Weights of a small self-supervised image encoder.
Training: adamw at rate 0.0015, 8900 steps, batches of 128.
Data: 195000 training examples, 5.8 epochs.
Rows from block 2 of a small self-supervised image encoder, named by matrix and row number. Rows with one number belong to one neuron. Each number is 128 + 32 x the weight over its row's rms, rounded and kept within 0 to 255. All counts start at 0. Numbers have three digits each.
After each neuron's rows are labels from the 100 images, of 14976, where the neuron reaches its largest size: "peak at" is the part of the image that holds the peak. Only what is clearly more common there than usual is listed. The data: procedural textures in two colours, tilted and lit.
# gate: MLP gate (model.blocks.2.mlp.gate.weight, 512x128), inputs 0-127
# fc1: MLP up (model.blocks.2.mlp.fc1.weight, 512x128), inputs 0-127
# fc2: MLP down (model.blocks.2.mlp.fc2.weight, 128x512, transposed), outputs 0-127

gate.462:058127193084128166096148147100126099152108094134130129131166148121143108145100097082114134141134153150144165149159078171120208117151086150161077130171093118208113120095121143165082126156071143076120109110053102123168130151142114178191128145100161161144107111114169112165096111144140050132132118104072094128118131127102134164129084076060167149135125110104159077150092112186124093086130
fc1.462:121096168185079156135120120209140126083192158113146162176094123125056189073084078144150141146116095117086156143100179093091111135196120123186080166148170112157129167079132155086151096085157151114096117138154153170136184121136119085088067126104137118151092105092071119149137165101142117151145134141141168116123143170111117117090142174133123108091117135168092138134156110098089117124197
fc2.462:160086119125181123119093084108083086155130168104144097057116095129147153141097184136116155131088177078140132087165147144134090069129119101072147105119175098146142094092156099169101142171075094133086086115123128109123144103188190140140151168127073127139139141100083145101130148096154152119125161124119134146140165093162114113142129121030171135120143100124098172126138243147178104138168
peak at: middle right

gate.45:130123158117206103193130103096074160111162068131137207219103064186064139145118141147089101136168150147098083161154194112126115126124132131089131075165114089106088134102142124128126103134115112135131119140140116145148204115104158132136135176127114118174101118112137111117120149088106103171114134165131157114122132139167092089132144132130075095068192102132174145189101112107139177165189
fc1.45:133123146153123159102126108168116142179165142117139107166121152136090148158148099117151056135092159090111093161076149150129162108126171124111104125178138092120139120133139130088140143133105137120125141145122142155138111153132098137115140089112112049126140171005145071158150121136186130163125133074096114054115127136169123103099165104166060153139079092174120127187098166148109157245139
fc2.45:133139128196145159148160216188133171129135102141163165137067142152102092093146103105155100168125168123100104146110057101086125118094147103077046122157115121095118132126126125083144131157089124154136116102121101125126127132185054113199078127178162101099119181118143132155115108226106120104180175087114114102115151138125151104093123142144137152097094174160134087101101080152149145168146
peak at: bottom right

gate.436:111140131146143102184177157158188134131127176159095098117132150135142164119164148104163111188114143125166157129108141159146069149129113124140153147133088131127183069129104094148105138139160121144198160167146070117170077120112085154140130185137126161108144160112102130068140127067070140128149102128108132061111116168071085163115094159086122166165096171135107072125106170071123077036120
fc1.436:191072120117184131102155135114152090139044142125141169129109080167169104155100118115112162179122109154096140102112074131158160182115082142079166113126095123127111177113116137176140113176113158101092089146136112136126171189145163126134172147074137092115145095102132086123170149232123124113157133090111129133175098154131158057145120089140064108083110144090159170164131094176131150117088
fc2.436:131162170070132095190112167101162191161128103109121141140133090174167122158119153116101086082152137136110136135132083148102149156156067164068164116098058143157136143099086112192085114162135093122170097100072148080186171137056090114147099135153143115146156082124189079130159111085169111154100158132095091105115107101119142136128134172139141133190146147104182096117075096145126162154097
peak at: top centre

gate.50:161137091129110150151123153123139173150151104160136167095184174113152135081123131134139060114135081103115120156106180120133123123161134153161134130131062137152145151172142128174085165109099096093111155202213115153100099156078089082098129161134115137097114138110100156093091087081189185057077142135168131138144097103131088196156104168132080068108088111113131099147168175111171111109110
fc1.50:136163149128092100139162108130189139065105134159131097162113194102161102094120158070109128083122151128195129145122198137150100127116148151124147126084169129155105094117098140123127129155158081171171151175129104131183170102108113113178130142074105169136099138145137149172173122060105100128085099191164066116120098115132108150090092098070189176175112099103075128101160110159170099179147
fc2.50:116114148198104106136104057146162133061112130073170166155150106082133154126155112218141116152119081140154111097116176090131112111080178149175106158124148125157064161101117122116163100077196126166113054178161167132120081117124184156093142123106098170121107101140142138096085110109130167163107148150161166127136106122109128104127158179144106160120103165169129145139106127063156101091066
peak at: bottom right; top right

gate.376:097119131171131132115147099180098130184090161140120121047198140135131128057099132127111180131085155141094132157068120105095120128122125139138183103185137138159137084097104089170108114221124101134137091114098090164169106134112172131191128116142088136050111141149159117136097151091234141139124114112143179114132120122155084115123171131108109162087104161138147139134192148105128142100073
fc1.376:120113145131100156142129073176155109114126146122132123113136202096169102073152113121133145127146142124200138139124131187148122146104079139147092175094190120105135117111083160133125130145163083162181135105103144138156148089106148127187108106100180175096154133182140125159076124020164060132136148192162126150135114088143090117095103085103186177099161110120121126096177110077139135097067
fc2.376:150149155090090104173174068149103174129164082117146020137115175100157132167147119117079137078141098090107120095159082086112105109091171169094087137080130124125094103123214101124135118145179128110184151138138159170087075126167129145112124088115169121171112079119126159148189111096145143170123127123118141107138092119109164142159171128117163192116072175160123145074139118114143154151099
peak at: middle right

gate.299:126140161117177093129112127134112150069115110158163125165083101133093143071040190131143144060139100116146152137131116169143119147142137158134154116119151146077156143068141133126105153167106109124120163119108133149097110130182147163133170139119048087158110061078176175143116108116144118098159115132150125117128133173179125165142146157116132000128143131048134099156067149169104141102106
fc1.299:111130124138096124088091151138158178198133168154093071087113182175149118099232110039112091161066138148213096136114089131128155149082144103201103132137104095116131083124093132135126155139136119139172164107093119158148152143181124171150153138123098143121129141123104099123115119171108104119123128095091056081122099127112104106116133095153119204170089129156093126112154138183146131148095
fc2.299:121132072187135133124066087077170166154121124086097209206151097131148106099125126104105148134081138110092159115085147180085118139134127100113109126095113156193156118191116155096164115128141123126184088165124087123143128127145110101173128105151107146093159102145135127133060104170123127126123131134115178151111080113131126090128074085163141118166171094093137045137130169181211151116087
peak at: top right

gate.187:195111142154090151186079101136180160141099104109110078139079121129093114082087133173055122112149200135142081174073170138134112115134179141112146170138073084100146128146151133165125138027085105152163158119147129146174165127115100127182100101106088132095175124107155103127135148171093136145119108137182084119087134113177176143102080174140138133151151122148146110145088083154146113147079
fc1.187:221137100088104146056062108098144131135080120074172102122133156120124134138124102212102141173093159081128142091140190118133158155178110150081159122142167145075120133096157150138120100119138132166080133156184166062104085136119146093134119094111151125102107085167083092100120101111124165110103171142181185166124149155086164140082186147128138156096104156143160116144137161109131085166124
fc2.187:117086148128092101174128057092136116150159084150124181183131118163077125091157131100098134104133132105089085174117123112113119084079201158167141114114113123131194115171140134142129141089185163089142067106155064171079124119153125127097118206100135126142085147088145139111128172137170120137161183130135171116160138105149103151201119123066064098121148142127133081110098179134154159161084
peak at: middle left

gate.350:111145122148122169121126093153138131086119089140146137120078201143126163101079129167128174179154151106108105149159158069135072160122170161138077156172095122156108119120161114098155068206169150097102107161161106144125088104125156148168100169071106157133093133122074186123080149099122080167167111153146168088140138148142116141107157121124160170058125062157141105115200124110188106094145
fc1.350:174104162136128133190129113187125121130152169169120130116117104157105172147110147134179143124120134176024113149100128100153069143125119112095119114126119125117106185116155078151146150132087160126151099156116120144072136129143117096030132174186231122141104120145135142102129106115153138094144146154160091159123159110124101122207097183127084098143099090057143194113095128076112126117157
fc2.350:114131164177086121133143124120130121125113179159193138123117175148140061171095071128083173154100110104136117120159148146153152116102119109131099161165135154121148095128084173162182120136137101094111110093097143082172206122101107119133110151166062169093170101086117107206063125063113090160114115133140125087151113176188149179097106128133127139165147085127139116107132165063110096092195
peak at: middle right

gate.357:116136167080179129186079137096104124143152123123112147061133162115169140154148102152134128108103183160131120168195104112122135148109137121163120173162106163100111157116128071157118137202169095154135117110101145068107151106117150176101114136169067146008181149196090176138179145106101131126091142118098105069146185146157090130098114125157120165075093133121131156175125108132123110116148
fc1.357:126148125094077157099118099165162137106163188170085088099169119143079160095150190103184110096079172122117099126140065085103120126137142138130142137081109088104134154150138086142150104101162139170130122065152121146126139112151159050064087188145119076067096152148106134185131156115084167140136105154153158129109149184133163114135137217123114121167131165097111169126152150086105136141069
fc2.357:122106180180161117170108130098110130131124128118145121090110164151170119131089165179138140115101089108176112179113183111114163123130171063098122137149156059134126094117118111162097171147066163100083187118100173125183115135128130127117139109087109118175130121046040137112123118155072138105086131131078123148146089096137145114122140117089181184103116123149129137126156148189163092121228
peak at: centre; bottom right

gate.270:113096166157098085165142081165146103065167118133096175104104098119116046162121160103117149108097125140049109154159170139139163127129110121093161083164159143129109140184105138188151163094082118189106118108142209092106127103120101119150105131156183123171154142090166118140120095103164100144088131151163126131087127172176123094168121129108102107161052085199172099102096085150131135123115
fc1.270:055178199117135097094137151098118125208133123126126098105126122101094102138164114133082150137160128113207118130111104123151128150110137178174072164063080084107178066114134143112083143086187150155160113107105111112075134151174140128105141161102081156105128128178100117132121091168112127133152142175097103116148152128061126146086125155103164155161211128116152130070094146179132113175103
fc2.270:174178083156118150115099093130118160110112117055133126136097118127160166143169154112129123125092155133133107156150139165145135161119117052155124091130047124188199111069084122191168074160127130138124136128145147183233133102121113132164122139117156111128084137155090135104150169156127096156089122043103117098157077145160139092106111131135120118154099115086046127146133149145102081126174
peak at: top left

gate.445:120112090121136113145164101058142155111145102089103187165161131234147129176159144124110162108121175183108116174138119117109124070118146119128081170168095084206118149180090107158146073065118094122151140110121092163177165108113122074132110130109099117119148179156152118090087168105115103152091055178140131144134078128145138120121118176167123158123075135182116132124099178096131115101124
fc1.445:104152159165164172117112133189106135146107142134140110078106143078079147103152119112124072161160141103124169121126097126129160133115170129131166080149122160043110151086116102089125163200124144140076117115072192129103114115115083132143095126192110087136133133094114090183145056146152114124150232113108098127113162115139118096096161160120117148118218117085175121113140120141155186175138
fc2.445:154142112118125118105146133190117148125133110203067110155172150135159072149119169144147091110035110117117130120116108138112133189188184123157132092156145142182076157115152148109136142124068127150116165187116163159122178131133148110138093051052146094113152172094102086140156147078156134164080104185144099059109121120157102174107147113170139101090109152155076162119113153112137140118102
peak at: top right

gate.168:085135069118150113157085156183127154208131121156094094123099147125097171087156112146148091096104156116078092123075175117111142145120135114127157110158106138100139174176108075129134092116128134117217153149093076147154096114167077157152111157100042169142070130113165118133125152159141109094093186112046117084154125132152128111104147096186095138182084172097113160144141166153127103119126
fc1.168:162141114089077131183139115068110144146170132088146120156130140120093104149172135197121089103118157102182080125110137141131111128098112147147117114118159106118171118141138122120149113102207036171170153085122141132173135108135116084102139114140018129115092128143127146136103059095160074193106159221136147148109106130117096123132118129161170184165102156171127173118118088133135141180142
fc2.168:090057195157129113125110123128103082178121141207137194141135111154181126174129115159185130172095075098124192092125115153146095127112134148130135173156168087133126099146171064093132162122093139158112130145082137171115170163145174106072158130096106130125194100066095108152078177102116102107108127102138091073131146138107120129147165150081119154068110128149179123170110103098142145160092
peak at: top centre; bottom right

gate.315:159079136085094112166090079142119079110101119117104056136118093210127121135128135074111185109134168081122142101164110121135115132130097153072147148090050128123089118127109118188163161151096139180131091126125123117136182151121158130180122168110189122187105099164189141202145147152107144144125088128130121197140123104163161084095134134072116132108130098111179154178081073148140135159121
fc1.315:200122124151143069155154127136143148035118124138150138179131135125130147081129152220150090119124112151151136150114186133164086107128149105129134139130123157107098129127153133151120138117161117104096145119188079115116125157126110104157113148152137136124087096126087148139085084100079152146135122113233163137119165104131177089004128153163164147123120131129151122206148114081110140053153
fc2.315:103066130097099107083151073126143111126110097100122129125172105145097164093146104088155159169157136115110143130120123135148123165138114145166139125074110120107157141127230123147144149142162143160106124127119130183132168116107171134131081190101059159092142164168150130135182132077168134147133145140173107036137151130120052152192129090033149146122106127149089153126109172097115085194110
peak at: middle left

gate.31:131187102114139104098196148151171129100161111164151059102173159155179185121083148125162129113130142138120097122074117145126144135147159194118109148132104127142074090087126084157144171255134152147156155149090114140152116110132138111151144164110075124115062145164134190142099104106085120085139133107118132079157148141074093135098153066124158176114112122133091136080140122110166114103131
fc1.31:111136089093126150060079119130155137144077125096125142183146077137161098091142186106127115111113123159132146092192099111122103166101124123126121129125122182107111146114121125134111162126173164169118104147119140139127069176131135109163013117085213101193155088113114101122096126079068136114128128094122159161169206146127128176153125138116100140090192130080194112161119152101138112094104
fc2.31:168132136135144060119105120183130157154158149120124148143107126181160098097110164082151125169176093119112142135063183173101192142174074102124124099181097184154117135064117100121171145125145134138117141163101101179128118159116066125141054157126146108073125149087170121126126089141158150123132129078126043076119135119129140088095117114167161098127131130079106176157062090147170109149184
peak at: centre

gate.250:183120159108140106078110120118168142188141188103117135116150142134127116109211125046145124144144072160178154131155056141174068120117075153120140139153142131069095119081092160153153141190191100112083132097096158143160148160128156097136084081181152115114188105154093156128088125147127101132157106121100126153115138148150082128136154118116124173156133115114185104115189101091105161138058
fc1.250:120102181171172120095135130121130123158155155165117197082142156085080056116123166070049108089128133103168112128137157120083159119128079082168146075133104171160079141127102078127101167154143137160143094184132140179132086079135150110146081136133129091118122140071152132169093117132156138098125137148055162129099167092186155120072129104114140062152190123086122114174163127110117142116135
fc2.250:133091191134087138118143145095206146113104121065160104088144154104102134146153087110127149119137148123087137126124101119173159143067195181088117100109119095108106073095170097103164143107127175113137179131103121090104139102152131145107129158146141149132137079106122139115193134123069123174157163132146111124154136154063165128189119048097112179142124153079179147048163129156090079180103
peak at: top centre

gate.233:097143097108129122084117112136150112105078083145102105167149201186165121160144121104178108104158123116212182148163130136177122141083124155169100168076177194109166130061103120130111108142173100144124183071116119115111125102128161174139159107087135208104136124108110194140118135090067136155107084180121104087148132121112133179094138141123164152134085062105112163104136125146127074123139
fc1.233:109129137075155101101086173085149152056147087145148133142115171186149115072154149134145119092129145132200146163108171112121168134163144162132125163088041147146092148135104184136128112139156039124128154145129147130152106161115078132150129150112086162202103150167170150150134094065179161131112075162082128122168118094149138169130101110134183156145074138152113166124125159087135107064130
fc2.233:123104081105113123094130056125145096138116113113180114082100117081120135107151062108174154170173100179122120203165137100143104171060168151116112114106154181126129165141166124119136136072162185160125073161135085145108166140176144151114170120135096119104073086170146184131111140174090117139148123086179180142118088132077154064096129170152113074149127136128127160122125094103143068165117
peak at: middle right

gate.34:122138109115180137111080198123132164112123106186112068186141096172177121103182159143155105134097154124185101176110174127117110160157166147134139122137075135117160125131128140133146089160175090151225123116117122164176096115091101115151112149156001136100079143117157147133165102050098123123133117110134075129129131129103130106110113080167134150161132189117104134066140138136107138097105
fc1.34:095132128092159158116109100075101141205162119148117142141179180100104123104132154158149117098133082097128111088104147089118141115178132164192090149106101175136173148113125123148118098097129088095107087102079129114139172114135154149179157126111095172105144219146100166112151138059109101157050126170078139133132142109080091147151132170141197150145085086130120153127163147128136186211144
fc2.34:122107168165141138188140157173126071137178144132130099081141097160155160128130114124167137110132130197135120145153120079139095083095132155102108107113161174117096142135159056117096098085114185215094079148136163169100192168143168131070176122187094123133140123110095150105101151152101143129118105123145133087168137075068191090116170154147122116075114154158115129066137064117113138140155
peak at: centre

gate.331:123102137119107121139102132046132085113145108181118086130143162123047172138101099154104200128145115148131152170080197116124156107157136156165119205082116096111168135134170202120072149140145095174126099158100148126132122083145125144119142134109089113153128132186111146105106094128123119117121080114122152181112143099075151192147095101082166195070130090096150113094169180102150167153096
fc1.331:157157089133133116149108138173079190170110076127131136129112144118154083139161158112179106153127125112087144102043142167159084136132059094101127098220141184151149101100095085145122130211081122108127164175135119084149136138122110141124130057187168129155120099111164147101155130158089118064104147086124078158066112105120117123124133109155118160097151154159144065104075137107101139162129
fc2.331:116126156200115146148163144180096166136120169104140120110139087085205111176141144153132132067081103141156097151176118150138121075102125064101127114115175116093140127093125130157175087187119113093112092133195173123089130159119217129152165130130088124098139133065115098143077116131141130143123160162161104061172079147163139113137123101101047116112064095115093134129152165120165132128163
peak at: top left

gate.131:168106129084108125173109125041098092148143117059135166126139111125112142139223153088120071165095082139083129094106138126137132082149096129069178119133134136128137141099140131114108099091168131053087077101134138105138120159152124101080182107178168197107112091199103158186134120123131165137097089116151130140147137153082126112142111140159130191139128140165174120100174097175150159104086
fc1.131:097138111046058133118098121138116111177164121062119135051146175101162150158174147089150147153102140147111098080133108142076169130133058109111136110160116158112112128119117165191109123149144134134119104139129188099102161192105153114122165094181161184127056116187133109150145085119133122101122143099118109134128121215102108121116143126110168157109098132139124105096161183115045096129078
fc2.131:058154074127161104100106155170075105083139152195140113154125143116160131170109126146118140112141127131156149128088109148099156192161070106156158175153105087075125161230116178120113121116071149173195186127118147126128126144102091126180128124131124112096120133139138096101128146126107096072112081114093122075102124155139129107097159212147158128130161099149113108168100098048146130071150
peak at: top centre

gate.253:131102182152142162083115128085091111132139155113095231125127089139165086131098131144135158165203128146143130117113129114128200082102169095135099069144095150104123080187145052144109177134078143118081153135145091116112099141137163127156139154122148124099094086085111120122073098147106175099180101112124146101069134076142181154171135105068121066089160117115097129082156144137116164126100
fc1.253:142177148174100104103188127128145131078156100131123122114137129077159166115096135126157155153146136137144122153030178149134165096144142134131069156104116133125123129133130056181146179115159147122133133115135106149120117088163089128158146137154139144023080163155128153152132123116067180148134112132131176047091154098106142084046167106092178175168153127088137158144173117158106129119181
fc2.253:172175114074169083142078106174137141162191162118085096176117093148083122112118111147167099068080138160093175141083110152158064121143090181143139164149129157121116161096142112109133115138217117169113086084160132108141142169122161152131070110118154190131138114173139137176115109103159110132096170122094083097210153131159130091062148128128158122100113111183121133123105103144125113103077
peak at: bottom left

gate.413:111157134107089079159132193133151157107148151159154088103107145111103137075161133153179136085142107135166128123124140087118088106146128161096123097138106127099092090143169098112125143163163112107190153153143134123157115141128082169155038148133121112098090137130119182083143092066088172164113102126087136114114157135117167141126174188147201150191111205117073087161084138064073084129143
fc1.413:158158119091185147188130194137147143038132122160094101144130100142139132099174180164105080134115202099138121163095140108112117114091125115158136184101074152103165132128110109124101105143178085181183149125091133137105105139089138135156079159125119160118094150187131157067180078057122103089090141112132093120099134090081091169114079120159157158125101139136111178112154149138152172084098
fc2.413:127084138179134079057095047105149103103145148115145092098148196100118096128117068170156160140098043120179137130135178170155112140173152153204116149138183133132165152116140164106127125097105194128026161116152108108121112101150159116129138109107112128135160104061066132155107134141091110129117120127137178142136098141162134093121143139108136139098094070138142179128198134121109132137168
peak at: top centre; centre

gate.74:100147179125119125144073086164120109137074127108130124154190146205134080127120160114163133085120099151115110137081061143122080149079160127126121109138145154100097076116141070154120113139112132112111096081112091111127066121105155123126098117179163101106088185138145120143128173076118175152102114117175162145108193098117107190136139228107122174173179133192165155097106116111093145160106
fc1.74:082106165098094163090098064150135102105140138110126157159137107147134149098106166059127164114090212140102179140125113111088114105127148124138059126146192109129112123086109103116138120120131114156183100088159185189135146117131071055137113131151129063138137104103157118179091096083121185146154149122167101190101158170172141135165112149096158121202144194127080155110120143113152111114155
fc2.74:126101141076157116154115092156107165141136048105153152111142100124129167075158103157146167155161088139152152097101046159103159133111133138154141133115153118157130132108122183108070106152100146154117190107154191124131159172158143198099143083120163157107146092111102129103177127112196082108123112122154166077173133131043086168159129107142092114094091133194096133123108090055118097154149
peak at: middle right

gate.213:120118193146145110161104160131197119152080154152168107121109134126085063164081088107091226137164132152131099143130107097140112164134124143137126163089138108084134120128147140153128164095111182166154077097099137090112123103163160165121110136055101106079182112083150070127120070148139099127142142118131141146115146103123127103135115127086133071118204138085202121176079061176147109158145
fc1.213:111134184192154083115090143104188157143108148130127138170106124135117053157144130084078157104153094127196130123098165108130146092110147116149146141066165137141109125159128141152160139035166152165203177092080132137160107064145126100087105110072095072058172143093157119107130105152155094155113101190118160119112120096149129143134094114170122106125107131136148109118090112167151083184154
fc2.213:086178103118168077101084157106167174090154119160131107134124121113079095063156122135095139134132145117124142144074081156087171155154100189149131134165069094079107088178136137141107164137127159116172211075116092077145090130179099112121100159125174123140102111124140154101132141147115064091165139167102105135158178170112124158122092139161134154126173130101172111154141157152109188063059
peak at: top right; bottom right

gate.347:111141169134192131120137147097138136157203170129131096148137172088119162089170108074099064172147088160120104104108158159142198142141148092152174136160177185091120139100067133104076139159148102158122145140075155150179105088099139146144137141061110135150134144130100138155116068108157111162081129144108159101184116165097049115081110158146090109132180112089151114101172160112123165162091
fc1.347:120143193134121125149128159128131201118098123161165057173149123126087134051163131112106050165141128081144136133068157078145163120185146114121146067127159128066087133112132144115129144195132116186095178167118137124177075130125139114170158140095163078092134106103097116103115084103113134141073134162130157091156132184076149097110149167136088098129170157159185100157132115140142163139086
fc2.347:129144143181104126195128129140132074101112187136199131116137090110152153115128101099169129105109104205132132150164110102165178113060154134120153136172155168114101168080084101053085135146102092128189126156132125115123154150087103176159170168125124151133103061079170157151112127153124102101137115000115139093145167111124108112104163121090108157146143154123163138124145086143141125100121
peak at: top right

gate.368:113175090136113113175123163080084135160085076130114085132158148108121120148111103097151140101150136135199101122165150100129106133136117112165163105053109163088114072135117130119104116135143118147150132133119071133129210110140203178099142148111041165162103129127126146095242075154094157183142115144144122121141128064123142128090135147129165135128169137085102117096135092139131092209152
fc1.368:133128096112112100124153110146145118194095132166110080079183163122114141209107076123177098150038136140093157160075108111168154155162144154143127134096133135157171107127194143125152112123141163113132083093118086148065042114131134160156144153134078170034135186135130139133162164149163153131138146076120118121168148116064147142099163125072121127079112171170110131100145118138112122142111
fc2.368:080175153134092137134157192129133132073171115114108126144106160103125181135128128136152143103136184071154080139084083121163092117134112179147084162104084087120158095185187055092132119105121112161133130107201118133059081075145081132145156098182127088127141148140116182115072133141087113105133125159080163145104144099158115107123114105146130204096133116172146144108169147171170153093078
peak at: bottom right; top centre

gate.365:149159099178124134152129181164164201094138161114081081136145070147152147149109183110125072108103091117099143085187111140089123148159124165111159117224105123129121142110123154159145147210151094083127162164132139111111120155100082078136136110211131119125163077099120149220087119077109129115091099067124097106108165142119124138112162105154114111143105156131157096135114150117110144134059
fc1.365:131098144155175155142122145114138121155111128122170193154120127062110084072091097108098116164176113109129141083166190142114167132112116144134125076080143148113098158120114113143125108092158126130148119100145112154088120109152114141121081106127126117083152156140156138132111104147176118132167180240103167135120135103151110065139118144155112050178181086067180201130146099125119131027134
fc2.365:136167151167114149147167115173081091142092071108115155137171169095141112148132147123158110088063128171073177104178064112143136121107130114059157118148132129102142103118136062089125114206085182105105165131165108145059115165175173177144199085147181151139122153119128098129125102181092123125163162094128095100130092094122176090103145095165132173143108143152154122103154128147158173101113
peak at: top right

gate.181:171086153149174084165135086131097155082160127144107116126101143108087156136092058207114104169129113184069102146125198077137162091186176115110134152144144155107178126168114155140138108160120073132062092131152096133102142086127088149146131166150095165113193165144114176145094163063149088142146163157160081141116113132122149084079116147155159159125140131166102136132163097127136186090150
fc1.181:136168061156120181083127155128151084135060031128129106110125126077120150127138144179104125177117050078140175055150157110115136152113168201077115146120093114155171122108151130128105166161125160111125146179119122138150069107127120155159128101126119111132086077156104109145136095171137156105100135103069176110104119106114116137181176109088137121092078155133131091151098160178183121163151
fc2.181:092126179118140139104086167152134091186081118088136116123181112177137136156154106115119110124146169150091162085126092140175102101145144138119147045169094103147107128150117138127121109172043147044096171085159123091116152128171164137105137159129142218108100125118067122151127164151141128136182116097140152080113133127080137133118171068075103146113117167169153138126101095111096165212123
peak at: middle left

gate.154:157122100117121146177122109145087119101134104112135141162183119114113142101081095178133119105132149101066184149106108140143097117155164120150091145103168135095208106137113157128131125163108131135047086150178146086045130122121064168121180111121168143122165125177078178150162150088112136133125071163222139152089098148149105091066116160185122110145073130148105129163164159130114095123162
fc1.154:160096149094092166189091105136138129046111102122090114059137204166091136124161147162087190073111153172117116136081132110129129118108114104156132137147146119113135132141117135166131119156094147197080102210112157104073186117138095120135082127123180145072161160168141158126180128095121100101106089154184127153104138102124098108098112120109164191115122115177109109158179131073122072154134
fc2.154:118117098118050119118161051162125202083119137148154184160147121159137091071127101083102123168134141070157161095126095148134136126147182141109073158142161138148102028144119207163127161142175114158131072126079107131109114100185159127105135142111111143080127161108133208091151119121128112157157117142164134155115157160112131165162119132091130097125185119075117090145142142113140070117090
peak at: bottom right; centre

gate.184:145106098155125143142077167081165131150177162114097167130080091146100159181122129143052118071116111124134091089193125094114138096103104131106209144102136125129145127154116167114125148101160144154096119096119131149166109146119148114121106115125125111166098095100061119102133101133047106123109110140073129209132141157180110176204048166140152074129129174114176130193120134143097086154143
fc1.184:136099110135145193128099113159074169121149160097109175182088121117094100174151116130093040116141085124105102122190145168104122135137109119083133086135163139131126142106100145100187154124131142138054167126133176121141141155132122105113108094114176109229112104061122109135136147143125138068114149146108117185113129107155118124181072159151089045115162090111083156151067149144093115168157
fc2.184:098176116173119198110194151201112133128107094155118069129106146098128083188106135169141100123104100074173106131192076118109109140104115099117132094090167129107122134100161108127060117107083128123158129150096130134096081150139149117079150120059113083170183143124136122089139125145115147135147156131140141167136085111148122169219169138128081166076075110129132142110079211104141164136109
peak at: top left

gate.64:132098081147099185142177158113126127165130158096137124159135083068160095157173150091137162121128110165102113081149093177112108098130076093101129119121181087067116152126166147113100168114086162102117150142109097141173134138171151091073126122156131047179130130092122084149155054146083115120151109112119121103111095153167121150239127111147113096156072172050136121150108105140091117111136
fc1.64:108137167137134175110151143164115137141135087130115089057161125192174183139175126130111131128155182142145143188006109088116125114121153124125118142127091148151125137165153079174157113132097116110140194095130129108127153136136115144128149137200140149000150133140139139111126177137173107130125128095148109018112147114140137108110101088127124138114165099151164131083131136148157104101127
fc2.64:175108125134122023113140115121129196118119153141087098159123168107090121106120106133120100120114068158096162132018149164110103140122128128129131170120127115120151136161088134136176162170187131148125121139134108136131123111131167145170156139137222072114093164149136071154140082150104091157111153129114123145105139152190127055043116094167117147174161147160102127152155073175115108099112
peak at: bottom left

gate.386:101102151128126162095088097109129115160102145151149115144142125135109068189116136088085176159106121111150112081228143140089177144087064135129144088138102128141157133104153181104148153136080173152093109136070140116147133134140114122117114089082106094197141123093164081182112130202148085115134108120047120179122105137168148144177086067096134125136170119090149112178062136168119109136127
fc1.386:123151132165129078074080089142180114126150210125076131127135169125167180078089119138116124145109097112124104148089184117178110094177171112149135148124164140147165137164140100155146126131147074127120126181105144133161134122140097131172168128139026178071151131147094160111087161112172140161121145133209167081128111150123130097061135120139095146119070099177117123139152112069192111136126
fc2.386:122123105115170102117076081124115141174099181131118135147113143175109072174104128125151118133079151124061157122107144163118102122174137167169114127151125136111156114129102139111155142136091178127079180107175068079153138127135206132191105106120130169139126170141201103161167095105122109105128128105148091052089134141166074126079106056068201122098145152100123163140158124182097128138166
peak at: top left

gate.146:140120152174070170108091133128103115146165113104146180176097138155104109143111081116128111149145046161083162092195157119118146136178114169112068133166151094179120154120149135094108137073095121015079095141113122108142164137116092153119110124055123164118145089106132126138081142105115093136106092154131075143149150145107125138167136181171170105136172150127065095171120134127143057146159
fc1.146:082093124135112165115149165160151106145143157127100195202109112093094104144136145114094128156178106118096170080091108156104152107130076089167123163172174129172186131104101178131062114110126159124120124129030109115135117127136144079087100115068147116255167113121153116151146159145117081110150123162115127161136125147072151118164103101155137117096155116081169120134124143127135111140141
fc2.146:116058160191125146137106166093161125167115161090201096083078183080108164165091121114119133116079122096156099091182132118075089158134138152105167153139146080157151113135129149102074124080080120092119165110134114103123154090140136119044173143151084076128140148104143151143107152103120078150073126112107156143168127161182119136174115161102140186162099145134134162144107221143122111104131
peak at: top left